From a checkpoint of a small image classifier: activation gelu, held-out accuracy 84%.
Rows from block 2 of a small image classifier, named by matrix and row number. Rows with one number belong to one neuron. Each number is 128 + 24 x the weight over its row's rms, rounded and kept within 0 to 255. All counts start at 0. Numbers have three digits each. After the name is the row's rms in percent of the matrix's.
After each neuron's rows are labels from the 100 images, of 14976, where the neuron reaches its highest value: "colour at peak" is the nearest of a few named colours to the mean colour under the peak; "responds to" is what is common among them. Only what is clearly more common there than usual is listed. The data: flat shapes of many kinds, plain or patterned, on busy backdrops.
# fc1: MLP up (model.blocks.2.mlp.fc1.weight, 1536x384), inputs 231-307
# fc2: MLP down (model.blocks.2.mlp.fc2.weight, 384x1536, transposed), outputs 231-307

fc1.77 097:165134113159119112159104125099130171126132143097106164157149112173074135122093123074158127151113131094168089094134157194136128175109137192126137121117141126132107167158097136077140154131151126138134149106096155141138164082085125137
fc2.77 093:122125095128140094131117130131116119122147141145150174144107120140132125088114097144129143111115142093097148109158134114103123174098131112109111102122127082119107142116180105120123101158113123146106129136119113109109111117139091153
colour at peak: brown
responds to: brown shape; its colour: brown; count: one

fc1.203 104:110093145119106117131104123121119128148129148093123191121115138142118128140134128148123134126074139137122115138092082109143118123144126146122123129133099155137108117111146127079123107116123097133099103146169152145072093135134126120
fc2.203 105:148095115150142098165098115104120141124103152129148122098072072149115167138209134115120139168152135134111106110126112141158103132148134134119125099088157134121116138146122137109152115095176110121134073092128101150163106139114134108
colour at peak: purple
responds to: black shape; red shape; its colour: black

fc1.538 109:135122096115167129105193086102149097101141111154130145137132137113155111155142115123178120103205102117144154085173145129187125089126115079104158128163141116154146173140084096135134130108147122113115152143108124153162156097119132135
fc2.538 106:119173113079119141101131138128125104122119108096171144170104159096130086130138149141131162149094143102096115105103157119081120143099139156125086076137158156130120116107134195150107127117144126119120139137120135141123109100147111131
colour at peak: green
responds to: green shape

fc1.18 101:159146147128114140117139142122134070128089144126133129118110106136131140109132143138136149097134110116110165138105126141132157133127191172098094092123106110134116112124110167122115142082172138151133123091144112160126157117112147155
fc2.18 096:107098130159125124095150129123098106149099110162140108114165165145143101101108140125095134122111136159125088109140113110146123111123132149135157147146118109121102103107135125104150143079115144119160124155131075123136108090143128174
colour at peak: white
responds to: white shape; its colour: white; its colour: blue

fc1.22 096:102115118161126144128140139126170103108115102095122128140160143154144114129094140086125137107147122132143136109156128089071143128102099139125110103087141142156130107154095086144140150100144098119107100110154124183131127171120137145
fc2.22 100:079122135101155147069077102142164182136134089092138125154117113159126110116061125115119149127132137120167106170125123135119133101104121113086096180102124113132128119123117136135098110114115193134102111073110120115133114143129105101
colour at peak: red
responds to: red shape; teal shape; its colour: red; its colour: teal

fc1.507 099:097108142081125136121150116132157141119128115157191120077087145173143141128111164149140111126123043087135112158153093156126137138099118090126165107154082132164132121136143100160106138126116146112124156150142108107132158131080124109
fc2.507 105:134077138099115146107126105167134114131125165144133149159131107111104103122094127129153119125107117161133119112128128099133128118139118143114103101127136118136115123133145125141128154159118076148155156137141126133147110147098165174
colour at peak: yellow
responds to: yellow shape; its colour: yellow

fc1.562 101:112126160118128130092137112155115140129164119125133121176095137118111159157126112149118118125108138107115111123111127175105100107049095110112103117132152154135144161125086109183146103173094129114106093126098124134115132106134128142
fc2.562 091:125114105133130141131130124112156135128129112141158128119121159099114121103095142103137109114100119121114119145153119126135140119111076094119128110156104099115125093098153154102148129159118099125114110119170123082160153143122159137
colour at peak: black
responds to: count: one; its colour: grey; its colour: brown

fc1.583 099:177110120097119143131134118092177076128149113114152100108142086134121140146097099122131147115079155123173145129103125114093104107089104154077155137154125100103165118156111177160125181117120147138131109128126108152124133105118143124
fc2.583 103:112116107109126127151128107146161122117169108171109114119165078160129140143119150147171135121142163121127117118177151154121113174144144125156148129146127144103142145109092151157130126113102106155110128125139119128145110160170155137
colour at peak: purple
responds to: brown shape; its colour: brown

fc1.398 106:155126146121156099131146165120119111147135133088135133146105131116114129177142094174115120136128125146111139118124151101148116081184172107115134122114128101067116104151137193136126122089097137119142141114143143127094153135135144152
fc2.398 100:161076134113104143137145137117140155124139118132112096137147131131129176121109143164096143111100107126182071133120108124119113162112118193126118107165106112171134101144135102120167129100115143081140116124114105124107116117105110165
colour at peak: white
responds to: blue shape; its colour: blue; its colour: pink

fc1.381 101:140120121129133154139132128110107131148148120143091109129113146114107169101134135154173112121123127148121113126171101132156112080136142131134110116111123134166141135162148105135158129128138091171168130186137115123164109082143139124
fc2.381 093:092086110128101129160095125104107138160148134171118128168148117138116124099105177133157147128168075154148107118143134132116131141142073144111159122114085121123147142136124115132094138112119161117095169115137128144149102140132141118
colour at peak: yellow
responds to: yellow shape; its colour: yellow

fc1.275 103:102170122127124131121164125134143113135139163099152124115091115143130159123134096106129148102116140101142099107116108103124159127132140087138120106114117139115089131154130072146166095088137111128170144159131093100167124109146117155
fc2.275 100:144116126130075163124121165136158129153153141132155116130106111110106127136130121149160128153108154153122175090116135113117140146119085141121121120141114111095139182096116175094161141153138080121113100108099125154140139111149139152
colour at peak: green
responds to: green shape; its colour: green

fc1.263 099:104140115115158162101114153130083132092140120104149142155107163169139096143121141122090100091128139117094152061091115104121121132111122108132141119124132091097112155120119133136156129163100161141186135122134156123123157121137132139
fc2.263 099:154126151104129145143124110109128118137124131153119140129121140128143088151177089123178145103082162122088052159108130118104170126142099122129170128176138162086127127166153133153113137101105133142132113085169134126187116170129124162
colour at peak: blue
responds to: blue shape; its colour: blue

fc1.149 096:136096089124124137101146163108140137139123131146153132118141131104149087084155120138077134136115125116134163136148146112113145104122142106111105121128112138087128173115129051117111135107142128082125102119116169141169131168095127125
fc2.149 103:139135119176135115119102148102111121154107131162141153131138045144083132127102119110124128074132089109113097099151117126162109103172148161090138112087120130175108159163131141120132105137138171154116152095122169139115123179139138123
colour at peak: yellow
responds to: yellow shape; its colour: yellow

fc1.543 100:144112119124104140141148115109156166134104144176078134087152154083096132109109151148081154124115124086125166176110147137123081093104099135134119106134159196185131176128149097111111112113150081118152137104116131111135159111123110081
fc2.543 102:113104105156115106143143118097165145180168100155120164117117114190117131135157119114106144100160086122102140126182085132139126126153136157119126122108140100137161118127151142120129089140132128144108123125130143154155142150145110128
colour at peak: yellow
responds to: yellow shape; its colour: yellow

fc1.94 107:097144114148174101145118139106109142106070174151079186157089126099137153165107117155128116120103122112140141145112157148114108167141122113119168152134175168102139143157139142128117121142105133115148166118139147120135146124151153104
fc2.94 106:119120166132139082130083129156115127149133141125132127148108123126100126126131155122140152149157126109146119139113105118141153114144103119141128097128133157115167147179150110124121136123157128152106095127109118147156116110105136129
colour at peak: orange
responds to: orange shape; its colour: orange

fc1.266 107:152155125119138152152137128131127137154143104149134164182119142146143133161126154144161117102135094108127129129117155100071144116134140074116168121151148080146130137144176111083134118144160137139126141102109121146149079148117111146
fc2.266 105:133147126115136112150109136149156145130097129144140101199158129166130093147137151116172125089097144104141158124140095081172143127090119164159124066166141138136112095095109135141127100149102097135116132147141171094118123134142115120
colour at peak: black
responds to: red shape; its colour: red

fc1.276 102:110171096109131141178125114145155120139155152139116145083141085124106107148131126078119158134079148109127117106085107117111168083094091069152114137141150154147119130076111137145147115147158127128182120084117103107127124126118121146
fc2.276 098:090168141129114133145089115131099163112148153126119132162131089126148117098140115133154130160125141174125132107167140130127103117177090127121115132121139122154164124095148164140140123134097150169122172127083136142163120142170141131
colour at peak: grey
responds to: green shape; black shape; its colour: green; its colour: black

fc1.518 094:113078094137171137113114148136116149106095111135145129088081172142139131132132181113121128094136130132142118118175153121139142103111123142134156124171100099108161098148105130141147132100154122166168137100113123093136141145087093130
fc2.518 104:113119176089103094135130129120088129136142145108128178125180157113148135124157124128119109115187106127075103140120117156143151131106148147160108111150120119145104172172143120134126139141161153075149127121139162138119078122173142144
colour at peak: blue
responds to: blue shape; yellow shape; its colour: blue; its colour: yellow

fc1.585 090:140129140145128133119141079104133147158123123109167108127107090169142124090093101131091141140136083133085157127162113124153128154141106110111164091174137142183147106128145100140121128106153081139103131126133132105168153118136137108
fc2.585 096:116124128115120123141126138142113086139091100164137114137155152124137107108157122109140178185101134143120111105119136112138131098130100135128130100102103101142100141145119152133172135131140142120089148166120109137142094096143121090
colour at peak: black
responds to: black shape; its colour: black

fc1.321 100:123060139118168143129148120127121125189141081117119152155133124137130134123124136124162137141164118151191134130145055125135124146136104101135123122136157095148122118154129090112142116135167140146115113099135108141131138141119112163
fc2.321 094:134163132127131159117081162131103113110126149084181112143122122138127146099117158122113165152158124130102115138096141110134165108137131095136098151112153116139099111090134125136124131139118115109151139133127133099098144088129147129
colour at peak: orange
responds to: orange shape; its colour: orange

fc1.178 097:162131155144181075098132153119142138161118125120099132097168148134094114123128134131123140148096084125129119096149141151131137140155149149127127150103131124131132178128081136130116125119140115147099142123144123144165155106129096083
fc2.178 096:101103104149087119116127138155128157105104109116171128175121118133133130066185126129111120129152171131099116144122123109136139140126112123115140140135135113125141144114152092098116136135128110144112146140132103120113128062145137139
colour at peak: brown
responds to: brown shape; its colour: brown; count: one

fc1.506 091:132125095134140114169110106157161164111108165082100113111115113110169159142127122114107138131138106154113119139129132098089122115161097117054132156177117143118122148119092121123105102148165140083188128158093133115145154128169124146
fc2.506 105:114129120135124157128117135125104112180118116158129145144112114160107114126137146119106071098163104133120127101154137127113127149135153113124149147115104132176126138139150109133080155118119129111087171109131157129113121146146099147
colour at peak: yellow
responds to: yellow shape; its colour: yellow

fc1.496 106:137118118075168142110127096112121149165125144178099149126131112094154159129141084124057147107126126123113086132078115139105147125122091084120137117164110110129131089102142168128165124127175094113062131176150161156162122090131115128
fc2.496 105:127114155143107116159150158081114092134165107139156152152123104105085154110096122154150155136113094115130137152121126133108123165132113141148184127111088132108157133133155109149091138141120084125141101163166100137141108111163121165
colour at peak: white
responds to: white shape; its colour: white; count: one

fc1.190 102:112119147133133104108203134123138116092109170167111174145128114130118096156171142099139133138067081156119123127123089151131147119134154109093106131095111152141110155107099133112135131093125097112129109124132127126144169145075080133
fc2.190 101:111139120125106132136135118095109127156156182102181105104090140118124119129122120104106147129163111149151109101086128139107121152153085164131121104135133121142138151110163112104117134128108129129148110174109107154153074065116128128
colour at peak: white
responds to: count: one

fc1.608 103:113145135146133116121159153108157121114097122161105169110098081109145101167168132093135156129096122151114172118152142104175119085134101166143114108108097118141112136157145105095117100140118123164143163121093175146179115122123117130
fc2.608 104:131121123111100143122154087131149134159160108155157075129122128115116096117108187128149114182137091167100125123149120096103139144108125123090145130116095112138133138151131166135155123145170114091127120123126072136175214099137087137
colour at peak: blue
responds to: red shape; blue shape; orange shape; its colour: red

fc1.519 101:142136114133132116150152135175147107119126101126129138104132130149156113142122148147170154155118130112137144118107176153198146062155159118115110114134127105151161127098167117083138160084104130077161164105168146138119101100129123083
fc2.519 103:154109088129142083149125133113148113133105131103108106133140123114142128112165144133084105154098129120140127129169120131093101145138121190119167095134165129131122089126117125134132136081134151094103155121116128157117149129112113134
colour at peak: grey
responds to: pink shape; its colour: pink

fc1.629 094:109112114117090122104168142130117140099124185144112118155066157122129122100122136094099123128105089096139120146116131154147114051123124131125123093130142115106117126130126145167126130134158102090113160162129124121155114109125155109
fc2.629 102:148152139139104166106174139114133089129172141165167134106104113101123133110103121147108141148103143157120134099135123119108130087151098146115130122171124130149128137112129136137129144103098110132191119159125154130112128101126121150
colour at peak: pink
responds to: pink shape; its colour: pink; count: one

fc1.594 097:102112108130117147148154080157100137142084155143123159136119168121117100128133100114126126093085091124128141083115108133151129122111116122106161106133166068137157182106122149153138153142152076144163138101180145135170113123166094145
fc2.594 102:135130116149117097104127140089100090135125081158173108150131181104133138083172104114132096120093129126131131161098142153126111129161132154116123119150124100143179139132163150092117172140100117142149133115145099137150144104120153124
colour at peak: cyan; green
responds to: teal shape; its colour: teal

fc1.587 102:182113130130150130130083104149139162121121089120163114129115161089176130085110121081139097135155137081092109118079116122097144165104131086104155140143131105121098178100105139142159133138158083104137148131138109150125116101134123152
fc2.587 096:121157146089124111108104119095071078162106127144147127125145153146103142116110169137135114166118134156156145116113146107129151142113121119134155123089118097116104118108188156077125123162132154099127147136109104128183155128131095144
colour at peak: orange
responds to: orange shape; its colour: orange

fc1.8 097:100123130137149139160099122161105143097146168116132125100140134148119110126167118120147093145107155136134116089119136132136110111113138135110132123131104138129140136142165131160162140152125134107120112119096119082153154133119145160
fc2.8 096:121139106126113143140119128147141151140169118132154151103068180119095091141141104137121147084111144132154125134136146138094155125111075073111105110108135106125092113146166176129130111140116158145162122112138122165128138134121142162
colour at peak: cyan; green
responds to: teal shape; its colour: teal

fc1.24 095:070128123110112126072159129156148113117119113145141105114168134084114120111117161068134122165122137131107137147119151132131136132107126122072128151088109133083142138129090114115125139130118109127142135144161111108131082150118122104
fc2.24 096:152124137172082173144087160132145125137182127154082126138105091083113099100099117131143150121122085134170139113107117153132097123121157179139113157123179134139119098177106134119121104150142123150110113110136109133141123103152155143
colour at peak: pink
responds to: yellow shape; its colour: yellow

fc1.382 103:094091083178100099120189111117145121132126095105133128142109067125130130128092101125117090116102132117138141134128142149117144135079147174118138111151100167113110181152120126089099149145118134159181164127104118119090119131123122120
fc2.382 097:180139139101133152131107154104160162133162149163159157101125136091152125113126107122131146184122138126130167118160119074122121177135099121091119131107125112087101111115126118123184161117138137125121100151120182097108115156094137137
colour at peak: grey
responds to: count: five

fc1.694 101:160100127116107152140128092115173134102127101072146129164099147123159127144082119124109151157158117068121113109183131117148186111101123148108131141135131128173122110154154056124120155123144141125106132090151154157148163143100117148
fc2.694 095:115141151118171091141083163077155158093119146111138106132118107132155119162107130135164093112159111135102144145100119112132126135133153166125168111108141133144145119120115127144124126138191132146107096173116135138147133107157121096
colour at peak: black
responds to: red shape; black shape; its colour: red; its colour: black

fc1.522 099:099147122099154140109081153105157133110141132140112132129154131132101116112100165112105105106110178108100126123122130105150134113101161093151089168089125145149121086117128126102131122091148166157142123164107132094182123141122129144
fc2.522 104:120122128143079173144134137149130132136153166138115124161075126105131130169128126120168151094151128126126119158152142124104146111129104129114138138138099122139091121145107139152149119174127136119151143130131129161135131160127177129
colour at peak: grey
responds to: teal shape; its colour: teal; its colour: brown

fc1.280 095:141135124137142093184158104130096109155136118164157135104103136123117115134147122186161123179139130140170159105186165148132119166134111142147115136131178129096136111130142128127138130140116125144073136144140133097121090129125168082
fc2.280 098:095115106111143131142178164127137132137129094139161140115137106137124146091123138119113146089081130133110091132160135088100160137092118086110121143151142146133150113142115090121156111130135115134139153109163109143103084105175137091
colour at peak: brown
responds to: grey shape; brown shape; its colour: grey; its colour: brown

fc1.619 103:132111146133143099118136158116109100133093169070127089172123156137166167144119131118157148118126097148138108141091126153104131121137114134140135069119132121112117160132138152171140138037157111113150106101133144139167119138108107137
fc2.619 102:106100102143128144183129075087141115092148131142106166132137133112087103130145130130123166125124175113131106126128120166132131137143103113124133195111141142106146123123129142114082120142145110129146132158145096115193093081142103130
colour at peak: cyan
responds to: white shape; its colour: white; its colour: blue

fc1.596 099:132140118091122140086104101094110147120168143119082146174099112127158132136167109148123103128138157157128096138150111088124135113099089128145126149090105133128142143110119111173151072199117155139121118122096107120135139132159110192
fc2.596 099:179140153117145135162157112120102140153159125107157111135146120095096112125092117159131113092137153165103102141107122185132133150131099128131150107148082121161085140140149138180191164142141144116147128137110173107138133099127178157
colour at peak: blue
responds to: blue shape; its colour: blue

fc1.380 104:115141186130149147118095116165118125121174134113106099094090140136132140102124080115099105113147136105136151179097143112106178136134105089151203130124164106092120122103126158118106143150121096129131114141181154135142088144112144114
fc2.380 105:130127139105133126127137149137181129154129160133131104112101128103164130118101113098121082156136152138173137171142102114153138122114088134125104161101166115144096075141176129180143107110138150119126073159112130101112071149105121143
colour at peak: orange
responds to: orange shape; its colour: orange

fc1.96 102:122111097099136142154153142124107111110126114105149116140110118104120137140138121118089163141184118124157125134104135080142124135129117106106142157132116124144158142133156132114172148131121106123145150141164139122169123095095111130
fc2.96 098:162126158150146157117092144139146114136140110145141134114129110135147123133116104130119121100115120090109096135133095140123127143139146134139158122127108120126122120114124124162187087103177131140116134143125155145102085172151145091
colour at peak: blue
responds to: blue shape; its colour: blue

fc1.136 092:114128114129139125112142102118109123132106121107123106098082128164161098132182107105132111083095154127135149115149106124115140133110105132106131123130134113161117135136103086113153157130132109148154174101172118128132151124152169145
fc2.136 097:161147108146124111162133137096107106106105144149089158110143155104118147096158129141155115073091141126140083138149116136114127150151142140150153133131122164128154159106163119068146125084148142101122085110126194129137129128144144143
colour at peak: blue
responds to: blue shape; its colour: blue

fc1.476 100:151098125128096086152099158145132108086131124181137107098152113114110143165112131124103122110140142147142144153097135126098102164135119105120148155141136168153094157157114129097071099141173142182118130124129157099128126179130131128
fc2.476 097:131150115196107117169099087116134170130158130152150083121121115079111155118139105116127093121173101132138103120143093119157140087146116121143147141037154133154116152098144116102152128125136121118115121156102143132127144087103106109
colour at peak: purple
responds to: purple shape; its colour: purple; its colour: black

fc1.110 102:137112136131152116111112124109140147174124113126104142124107122055166116140091129062156144094116163107119179091111141142089166153111117139126161143164136137137098159125156138127127134126172105129147106159139131106099120109188112111
fc2.110 096:094133118127122168166165112101162091110108122138161140123154139101105129073092138157156089096106104142124109078128124124121116149128102119154142194115092114141130166131132108109130130147134127085081130111125141104163123165133121125
colour at peak: purple
responds to: count: one; its colour: grey; its colour: purple

fc1.605 102:124127127128141118147154131109096117137118121101130096132150156160150096107104106121165142096139107097154151152113139114130156101132165139129145125114169145103148172097153148120120134127096160124120084123131132115102148111120143127
fc2.605 101:096145142124127132128119145127181116165096136122135130181146109112114087137140084145094126124106126145173159093154121165129077140130096152117108158110170140144119088148118120125106137152124122108139105132129116098158124140111132104
colour at peak: pink
responds to: white shape; its colour: white; pink shape; count: one

fc1.326 098:140084085143108147079153186124111149109143133093100132082068155138169084085141076122131146154111130140109115144166110157133148106170147102130149098121129104145149131142159135102133154100121103152122144097073074137126121121085120133
fc2.326 093:149107143132135151160136107149128118098165106139148133142154115159152107141114105134131155133138133152142144126148126120153129134107136158124106123122127125135096133107128164119142157087094111163118132140151162101148138124137126119
colour at peak: grey
responds to: brown shape; its colour: brown

fc1.720 096:127109119118123134102126136153116118121111149118120145119099121127127133137162121119148111121173115155108129121132190103164146093133149081120113133098134124120124159158106120141136152098130154095067122141175131151179130121128178114
fc2.720 100:111124145112164129136110135101143138125126118146164155156111153119089081105137140142105106131132105116134141131105125145150116140084104145116134150147141153173144117135121138127129115128112128135134128161149116099113083106144147163
colour at peak: white; pink
responds to: white shape; pink shape; its colour: pink; its colour: white

fc1.228 103:104154122146128183090163128096123140146128125120168109113095115139072105106112108107124129137116089100117111122125154104134139121156108121103123178147106141120109106131160154118122123109097105135123150156124089082097128146138105124
fc2.228 101:120163090139111127161139110125146100156133105135142129126162127106168086123131107161156121171123152134128147113134094164067159111121073139165143088158105118183131120118116134146125133146116095147095130122175135136157150159187106126
colour at peak: green
responds to: white shape; its colour: white

fc1.317 105:130090163103147143160113112102159115080128167102139116131111175125087131119103134139147098195116103124123131146143138096144142127133086112146192089122133150117132105135142138122112134102130129087160117121164123103148108083137091164
fc2.317 099:107149150138132146108096129145152158152099149152110124162108107139084101104168114126113137169121121119115143168093118072148108101075126146171137151122122091120131150099175117094112096140145147150153086147088142139094109147117109144
colour at peak: orange
responds to: black shape; its colour: black; its colour: orange

fc1.221 095:139107151119145136165098105080116146125125133116145146159100130145168103113118134128129144163136102131163140099113149140118085097150133160125087121185133156157143133169103122145099126079171089152148138082163120161156110149141086123
fc2.221 101:138151113117107147144125147110134085109069097144126155113141148149117121114146112101129134144106175068112106151138151139096142102146134128125170174163136133093155130103109114124120127095129117106103104129125147092106129117142154103
colour at peak: purple
responds to: its colour: grey

fc1.177 105:137103116097128164104153135110089129115120104135140133138126114147113127112132162135112176143129104112120136125138103100134076146136162144153169123143100102150133123153147155151094126156149129142162132094134135177124147130106186103
fc2.177 103:122148139094150141119119096122120159125120129093153138090162152084095144123119146116116120113145140134148118116094147154151166146139134143096106138109131143115154109133114133128140108100107099144087138117121114146115177128122119131
colour at peak: green
responds to: teal shape; orange shape; its colour: teal

fc1.557 093:140093155108119118100136121137099130124113121098127126085153155131122124114112124139142121139120126118171118125114109137134102162144112074133154111120134134137137153119139106138133163121147078075144121082130131183147138165106122163
fc2.557 095:121130122091130136127131094061149119166102109116122115159113142147094165092163103132135171120112144134153129140134107136109136139136127186153122126110160144115125129137129130134161133117179138131131110144141143113169121097121110126
colour at peak: cyan; green
responds to: white shape; its colour: white

fc1.52 103:170121113163108130162081133168121115122152128141095115151173115167135119103171140113124146117106129078114095115165117141152112105160102139132124134103126149146123156116118124114141137123122148160096127141136137121162102123180098090
fc2.52 107:119093114147133089162139113145169115133112139184118141118133133125098125061169156101115139095174102126113116164140098139166106117141157163107144136086131101153117132121149089149093143111144148129121106151110144107145101144115152079
colour at peak: yellow; orange
responds to: yellow shape; its colour: yellow

fc1.93 090:109143167139114155148136127164118101102129098118156131116137116134146103140168117127149154147151117092090136136129111106139191125109103147133140121125132170143153103083115164152116161138117140117089124144110140147094139145118168138
fc2.93 096:141118162153112136106152115104133145128122186138115162122061140128124160136165147126132143156116165150179150088141151165132074164117138160142133129122123144146158120153147156105166117088135090113156111142106070119127122099158105094
colour at peak: black
responds to: orange shape; its colour: orange

fc1.491 095:138076114111152086119112122187131144119118143103150135106104106103133141154119109108115093185152171158134102156104117155155151119095099173150123148108127135168130099106186105140119151112121103139156163069119132134181108111077101125
fc2.491 093:134125133109150143199065151139098143139140113125133125117186147142110115114137151167143128145160128157138132150129148153145155141109129123141125105096160167164125111137101098102121128106138134144143164098109154139133116065102154134
colour at peak: green
responds to: purple shape; its colour: purple

fc1.600 104:189163131137080101116113143117114088134136139147116159141147160154153124145103115110097133161131143093075149123127102131129145150105146134112172131119094128100098105129074120145131161102146116116196150136125135148129125108126096136
fc2.600 109:139145120178125137195094116143130126147124134149146150158171121175088118111145182106160079067130163144145125103133121106138125136116104101121143156065145138151119151116158115116163080078113137169131131139145126080096120135126088180
colour at peak: red
responds to: red shape; its colour: red

fc1.78 091:099110116148104130135148155113130171136149145093105131153166117137140148116105180148160152128131116149134110127116169125117122146153143130147113135116141119125101125130073105130121127142114106129154112121100174165129142119112099123
fc2.78 098:115107134149114095116118142135128113110117107105150112124119098177173116104109115149123171155139105098118118164156147119153137122183159158113147119143099084101132121115126151141097111186135126111114134150101125084112119102105132139
colour at peak: black
responds to: its colour: grey

fc1.366 106:126093121161119199120133129147132128141152120078113070112071142079110106126104148129164120124135119143149144119175159100121138121167183165111132148122102136087093147134128114113116142140131095173131147085109131112105150079105124111
fc2.366 107:141133122165109081144099116138128082093143097154141096123157111163124122084117145159149128172107153135110139090163139096116122160102141132125130129130152122115123105112106142147135118127097113127141154138127143120159139139159157103
colour at peak: black
responds to: white shape; its colour: grey